Weights of a small model that answers yes/no questions on an image's attributes: adamw at rate 0.0014.
Rows from block 2 of the image encoder, named by matrix and row number. Rows with one number belong to one channel. Each number is 128 + 32 x the weight over its row's rms, rounded and kept within 0 to 255. All counts start at 0. Numbers have three digits each. After the name is the row's rms in percent of the matrix's.
# convs1: grouped (16 groups) 3x3 conv (encoder.blocks.2.convs.1.weight, 64x4x3x3, standardized in use), inputs within the group 0-3, a 3x3 kernel for each
# convs2: expand pointwise conv (encoder.blocks.2.convs.2.weight, 128x64x1x1, standardized in use, transposed), outputs 0-127
convs1.1 098:149114120139134118138085142154178113143112054114130104175119080165132045090093108163163135091123106176129095
convs1.4 094:110182157191164112114065132123103105089170130120113085128114163117137173095052077135140165158102122119124119
convs1.5 088:063079141140115127168161161072132115132127145122127172123099104141160108168171172208154159095115128158083116
convs1.6 094:094132174178148111110116145120140094154083121117184184143130116139146135173153171122136228137077137112121106
convs1.7 103:125090069147121097110060183143136137182172178146168130127115100134125147165138157063110095124118087157160123
convs1.9 113:157084162153112135151156167145140078111102107186126104186174187161122120108073160185144161150121110108116142
convs1.12 105:131176082123132156109083129137170167132086173125093125127207172133132104106077140156178133129104143073085121
convs1.14 114:127107116167084094184115135118095133161117063157140127128136127164078079171105145187127070168097081121122124
convs1.15 114:147143131128154154153198091094087112122091120136128145078177157152172143184151170158155111105163114144189165
convs1.16 099:090161167099131107087129087086186173131086129134137166083122087068112081181158125122163159096103121112121135
convs1.18 103:107108162097103128099088078120081119119088031104178138133087110154117145171151167080113141130108122162139117
convs1.19 111:077177152125182137087115110139103192135138075120120144137118156135134109044137090122092158180131127114181121
convs1.21 100:101133169120164123177114128186193135109134137066066146099137164096163152153160136106163158145177104140108095
convs1.24 099:069147160116091182112095134136133141161095137116128110062088136162069162107099123166170078124095114104108082
convs1.25 120:091132102115109121143179114111172110143141094119092163066140109093144128087118196108117197098129198092123131
convs1.26 095:169160135150091108054083097124111107116087135154180122138099099086154109149153112122087061141146096148183117
convs1.28 100:098063199149183112137150070083139162146101110158121068120119104122118129072118135162106174127142118135110091
convs1.31 093:201174137131113161082061129109141127076123165086112155182158157127117163137167116148098149149178120141099108
convs1.33 093:151129083118172117091104079130144105181128135192141135117113070116092091119150126137160199161104117084118074
convs1.34 096:104136124096118161093099098174146137170171129145109130136159144130166152083162162158149150148097167058055087
convs1.35 100:193135180085109113109127135172160200137114140132109136139131123134148161130168132058098113065085078143135137
convs1.37 099:129131121134109121113139133092064096060083138073110115185151176094120099153098130142156195137084112138093106
convs1.38 089:154169119094146148157176109074088114143073111160098165128117155163080120162117140192098149086102078137102150
convs1.39 105:127208165130127155156096091130168081107175153086110143137111145141080159119049121145099102092102108151125156
convs1.42 087:213127108145150149112136086101139132196194143146113098136145166128116125153157109067148064102098153135127114
convs1.43 092:147118187162196119106058139101075140093145132136182127107123114140070129124177123092128089120128140149073111
convs1.52 101:133122159153118146136118074088150121140130136128150116104096139106139118106129138194168145184102063169061056
convs1.53 084:172127158134146154117137107138182144115159166155136131121120167124093164168150134113104094102099009126087142
convs1.54 090:094120084069077094110126166082145170087138157152138158098103141124121180125142145047109114091163120135155157
convs1.55 099:143134145189096137137153047103093079141119131166124139103154149097149142124183151166114109217137105120143108
convs1.57 109:144147145102152124093088078144148193066127129112162143172122154119124159176134148166151149061089074149154130
convs1.58 114:128150182144081145119066098181163102133108066117069095113140085119136136148160125128177156129110116088122072
convs1.60 093:150158135116177120200104133126179107137114103129166134136145079131155085138150163135117027122131124179093113
convs1.61 098:142109134152100165098054068176102165106130147155149102145121139126162136152110139141164132080146093080056095
convs1.63 091:076107124071144154103143142189125154169130155071063117157127111085116141153170154097153151132077138106079139
convs2.1 097:071110121159132123105108130151133087132118061129131165153122106160127167111093083157121127166171111155096149077093084159121059128099181079103132189147184100056149154082131175108135129146085132141158145205117176135168097137123133122165082141122149071169171122113158115135142158136132190139091141124148077128135061116158141147147136135133076104167197149158160145078076163110149079107109
convs2.4 096:123147064164109044160162157098135130183155162088125137103138131144192179162140160143172138127104149107067104168122180119099135111110116124061125145116165110067112141145125092117169167172099151123134138139113128147088072046095139143079169108109207059140129145138091131136117126164136078146136167107128161123162144136093131179107126143107087139086125111117109136120137045081192141098144
convs2.5 098:077101162161144080119149102119074126086125132133141130135137058120100098158102171154123107130109145129088158132150133054150121059121096119134097102130092110148173165178162102172142141094135127082079116090150112131131144168151109046158164142138123130178098133164142156117111102058107157212181098212112175139163186174132106105094139135122131197124136170103094132163119091177118135126115
convs2.6 101:111142136153134102084119123176090129073048108186151132123143189128098112161097163123146114120121107114199192183116123110113154141103121129120126128109143091135086105151141116135174139138110079091211124131127160133139104136138073098137112068153119132130106096152133185152145095046128110188123107045100095102157141140160088164097182111121105154122113199090100121127153035133135123154149
convs2.7 093:140130135175134152179140168224115137127188127126136131131124144143141116159084116132100085054197155148141142118163061145091154101132096137128098163054168076127149152148135067114123082133165132072091134143165095141127159146098132111070110143042134110123100082143063135139079146135117160111141091121103195115114145117117063123139129152120151168125125135075098127186092132165181153143130
convs2.9 091:166150148156131169102140137130125172140053114121129069104109147172112127141113118121109117131123085084070111137155105102187136136127157127124077134141151069133134108161172097125122185145087136101143129107144134154169193163135038086125136163200180121120058101170167130108115083119112151152174129149160161177168175107141142154098128107083122187150103123136134131159178092043097149077156
convs2.12 106:096097164102124111107141167121171121156108092167116117146155117159118112087092049136179143130145112169119153098107139147130167103155176084126230088194132188137098129135129127145137123119159144179142180171104144040144168169102174156132104166140101117091126104081159171154076107191136078132146118093144140140121122069122177107159086118109120075153156109123141074125148157169124069130128
convs2.14 103:144111156149151127124152143166101166086115091083122158161139154088122167143091133120070097180080137196125103097117149149124146173103165089135178099124112090096143130150157139131141132149151122139123127147114182078138131146143169169165166114119086085095196110079161133102117098121125095115043164156158173095107064118135154149171187152141130068119168169207125202062134143167129117123130
convs2.15 099:102150086088175082131132103144141153098088092098085163164180160169127119168124194180112133132148093093116121096138125151128124110119091134065105142056150080139141140083062068121121086165099110124132112184100155141110081115138132104082135077168103131074163100179102126113110118177147101183132110105133124114223112117162161144092174129164096120101098185125104162102112176086100143102122
convs2.16 105:133179104147142118158106150108155151163114109106130077134114143077099086121141108084095130056132132094164190086136102097119110093188182118107086147136136115154095187139143147127158107150149105094142144167113105079155145165128131063120144165061111152084055094163137073137136141159102146115193112125151180152181168136118125125112075165163107160166159104108092072138131142192193091135165
convs2.18 089:108132168137117163143159211130116150139083106094074097153153099129175093091170120112141138133064124124107073111115159096104199144061048125170119095184110133080099132159170144151102120079143110161144150186092116111112152105093142127184107132168140084126137154127132105180120134179115131110155145092122140164166130112138159145147108121200156106185125132109112094143138192122060068173131
convs2.19 091:129146095062112149124076141134132138132125105129121106135137149182136189118205146130149067127167125097096135168075139152142120115138187176141117170107170152197122097144153093167169136105157112097146161152110119162146119117159116124117168080103077147070109145132076123186113183102176153134118114184130194127113147071135115184127132090087111152122058160138099103087094062131138078106176
convs2.21 100:130131127084091121122103139117141113173148133151096124124094121139124130088075083116161132173118093119131090146123143173098080160176103099128190134166048175183104097094126169139103139179099130155107147100167103152123123133163173180188135136152129124135144121040092173112200143134137115108115148110162143178100099205132173139144113155160149056093164106105111138185192095115178155158151
convs2.24 107:112117139117185126127161154161152115129132092142161160231077148106109124115137147093145150126089167118171177184168145135111135119178153115153106142101212083182191078127174116172084097148144129124142128147136113138155120094107097134120075162152149173089170117106148067140144104126157129073096114132147158071163119141187132146096124135161165109092124133173214138116164122117194158094145
convs2.25 121:097095081118164099135103144174119160143113112078123131127078087203119195140136116122166118099099122080139116133155120093140138174134158054164086150119128155137159131170155108094081171117166165098144131060150093146124133167085116087105151101116162126114108135142110091164187041147150135092153068092121163132128140079071196126124104124091140152087103123101105126196122106068109163148170
convs2.26 109:090101172154128143103151098112117169145159119086146138106118079106143055129190129166124092038173141128114120088139084047125124124141086175133120085179124152136144112160108144082154125167103101119162146119149066134092159089097172078138137136154136102162102170151125118131129163089112162159176112161139131153140143133118116090187067110056095151140071140101112168150117058129103180147078
convs2.28 103:141148133127160159146140144140115134104049155142128155085098089144103131159101092120126154169098104156112116128155158168077133183077152070109123054125090125094146167135066157140144107116105171132086114139133138100114106098142130149128079129073196125110129135151113108123212104158136122134137070044061110172105107135117075057130111161108128131128144084122121102121100113111145085032077
convs2.31 107:187149187164105177083155120113168106160156178174155144137175111140169095055081082052128164166138100112099102144135152092093151144172094132122186136152103140143083108131188167132078122136102126190143114107103151156110148113142178167187159154122095139106093173087159122095124109090190111130153163172112081122126084158145136147193124152162102102167107105138142119155122156068139105128121
convs2.33 105:098131076153133160143081133169103100123087091068131135169129126091189162138113138167177163161160113097153069098121122139121122114079125107129147094160033125148140062118075118092146156180158204136120143144108130086097099154087143113112121129163090201129144140127158086123109112153056108133127094115117127092092104140208132143140095126143112142080179138130146109119089125198098185164152
convs2.34 096:137093137086112087113082219154156149144134083121147125147085139109133190147154109132107104076183114107165165133149103137135093107090146143170137194093062127148166130118087115056120102135109140092160127140084140175128121098154126083156170125109170143086109102158080079097121132196147130112149201136111124139138116122110129105172067162188118178061094094056142121148116116160108117120157
convs2.35 106:090105101093116120070129088077132140171095099087085089149191156096127131121098087162207114116179108103110169122162153110111131107133169155145113128131128119084113118090098113091167196164120105110048121097191134160138132119107110109131171151102066164104103122138119089168097164165168066108163155165119127191117178130119165113153077089157057109132169118086105105153148171104110146108134
convs2.37 090:125103096078095173157100131105119151155144147136165128130121079135188106147076140083095142086163162140217083154146121043062091118146099151089089154099163114114116131094124111154138104149123142126153136063045124133133147113099109095139131160103107102077055162164132146095080143137131137102190124101109141150112144096124154072094177182203107193124110144142124109128144091117159136101147
convs2.38 104:144183125095110129133146118096134118154126124173118125136127078107127088143100137100149165109148065128173133131125088133103120139144071146174131165125110109158094145092145098095063063077066096103181123080152114145196122106094103137133116147139114147155122193158135162135142176082115134100144135096172188131162151120211118179127178067192119152115087173135167131078135151168123068097180
convs2.39 093:090181156120125101169156093114125139093165117108103144190168127125134124138190137109092092145126154087174082104138133146021154150080111078137124138110133089102104094085145068047122121162085161107130141187052125156110140168155119118109137109129098165156140130147126104125169105085155132128128123155137153096195139129145139181134157159128199150118132128152210137124126063142120197123145
convs2.42 094:156145138112136128221134111118155211128115140083125164189142149102154119131125098130177149127166105151071131127132121139157093082130112127143145098127044099095100116133084136102094151133220118090128073149104138099144115115116138132099100143130106066124139040139119155088116089130092125114136168155067065104112112116145115093160119174113077135137095096134168143070131211132146154081158
convs2.43 085:190144154172093145127097136072124134129139110120146109147115132118120108135043117134213098152139061103106080096118159164157128111131158111106143133134112100050103070094084076152111115119138046158141125074121138162154186167131141133101193130168119115090128138134085125136133174068141117143118098142147124098069147136137107150175117096081104132147146182120139166100081155208155135186139
convs2.52 104:104114087179139131133113121118066133137099090079081078180164110111125145109155107067192173114191093099124115111099085106138125140129134174142120140096134099154135096088059160146083198148157175058119136160086127122166133107117126110098170167114071130095171137103137093076111182074180088085084127119168116123136159123117077176104100122155126160078117148113155124173108095148175112134149
convs2.53 087:135127128075095094129107120123138090113120124109074099103061054128139159106135122164079050112144144141099119082115114169145091122187123157128096195140121114108140113115101116132149063112152160103086109129105132119046113133129109142138247151097061130166137154157115158103119098129163113180116040165095181111093146111132112114092096138101092134127120106150079150164141148162140074149135
convs2.54 099:118088144092154139121163153150154101126101161110068140178071133104198134140093137104153129089108142105146121095114119069118101106130199148155126065129049147165153118085119148088127083168118106131209139120076141119118123104140141106131173105122134117057112172153084138107108134148097152116170107095145126152071194124059156149128100169153091102099172156120126088178054135167118143083125
convs2.55 095:121079091073180131086080165177034147160114054130110099136052133082050153112161147091160157068125104103126167118114138084174130203119128116090146100127164119172161105123131097130171139126096142085117161144120144144137121114162094084119157109138139153106113131161135083115073084124114114137132141117169185082124124080106130138122152126189144153097119128145096140170128077081146172105164
convs2.57 118:101079147127131208108131146134084124120188107134103048164148129144103094119156058159095124108134107080168141143131127094150189171147143147149144088183165162167142105153138176055121177162114156123154159078081108089133141099135085074113098151122086086142097083135171142114176103120134123059162111120128089147136129114161118100169082103094134145129116125102169107188094092164155126079082
convs2.58 110:111116211114095140159119150076115108165091118159120066093122064083080075101136089127141178169112109101138105109182135109131067127148116196135164124197086168125107137134187073128123101125151135159136193160151086138127153071138088147217169143123131156173076095121134102127120114129128140154170132174085148173116132125121127063156111130119095086206110122116122129140141128136142163114116
convs2.60 099:167125114122142158099131127147156080151179122086128134059096163186118176117159101134140100124186137122139183090091124114078117157176106138098129103117120143107108126083098093181090097127128167124173119123046145171133173170067111139097142127174189149107133077161144162169093161119109133153136140105089036100125145124202099168134120134167114132140155140122104111125116162120185176081191
convs2.61 090:109138101173091122155133159107126079138143104151161047165134122142085136162118100162155105121153137125109118159113070124087137118124207116166072172154115110161219096147130152072032150166135175083134088142145137124130124132181153135100150106136155124132151124149150164084129071096110172177132156096109157153099111171147121079058141124074118103148152121126123110181178073085135137096121
convs2.63 111:158172067057148155158098124169170136079130125093122175058153114137134118150105157162161120139084146186114118115184131157103150101128147105088078153141174148105171119106175098155168160123121114150146094097134129115122132141130106120148126126135157076074118098153172153135106098174142086107107091146178119084137169122057163107104139163146132125119118170133071169136156201122081151236158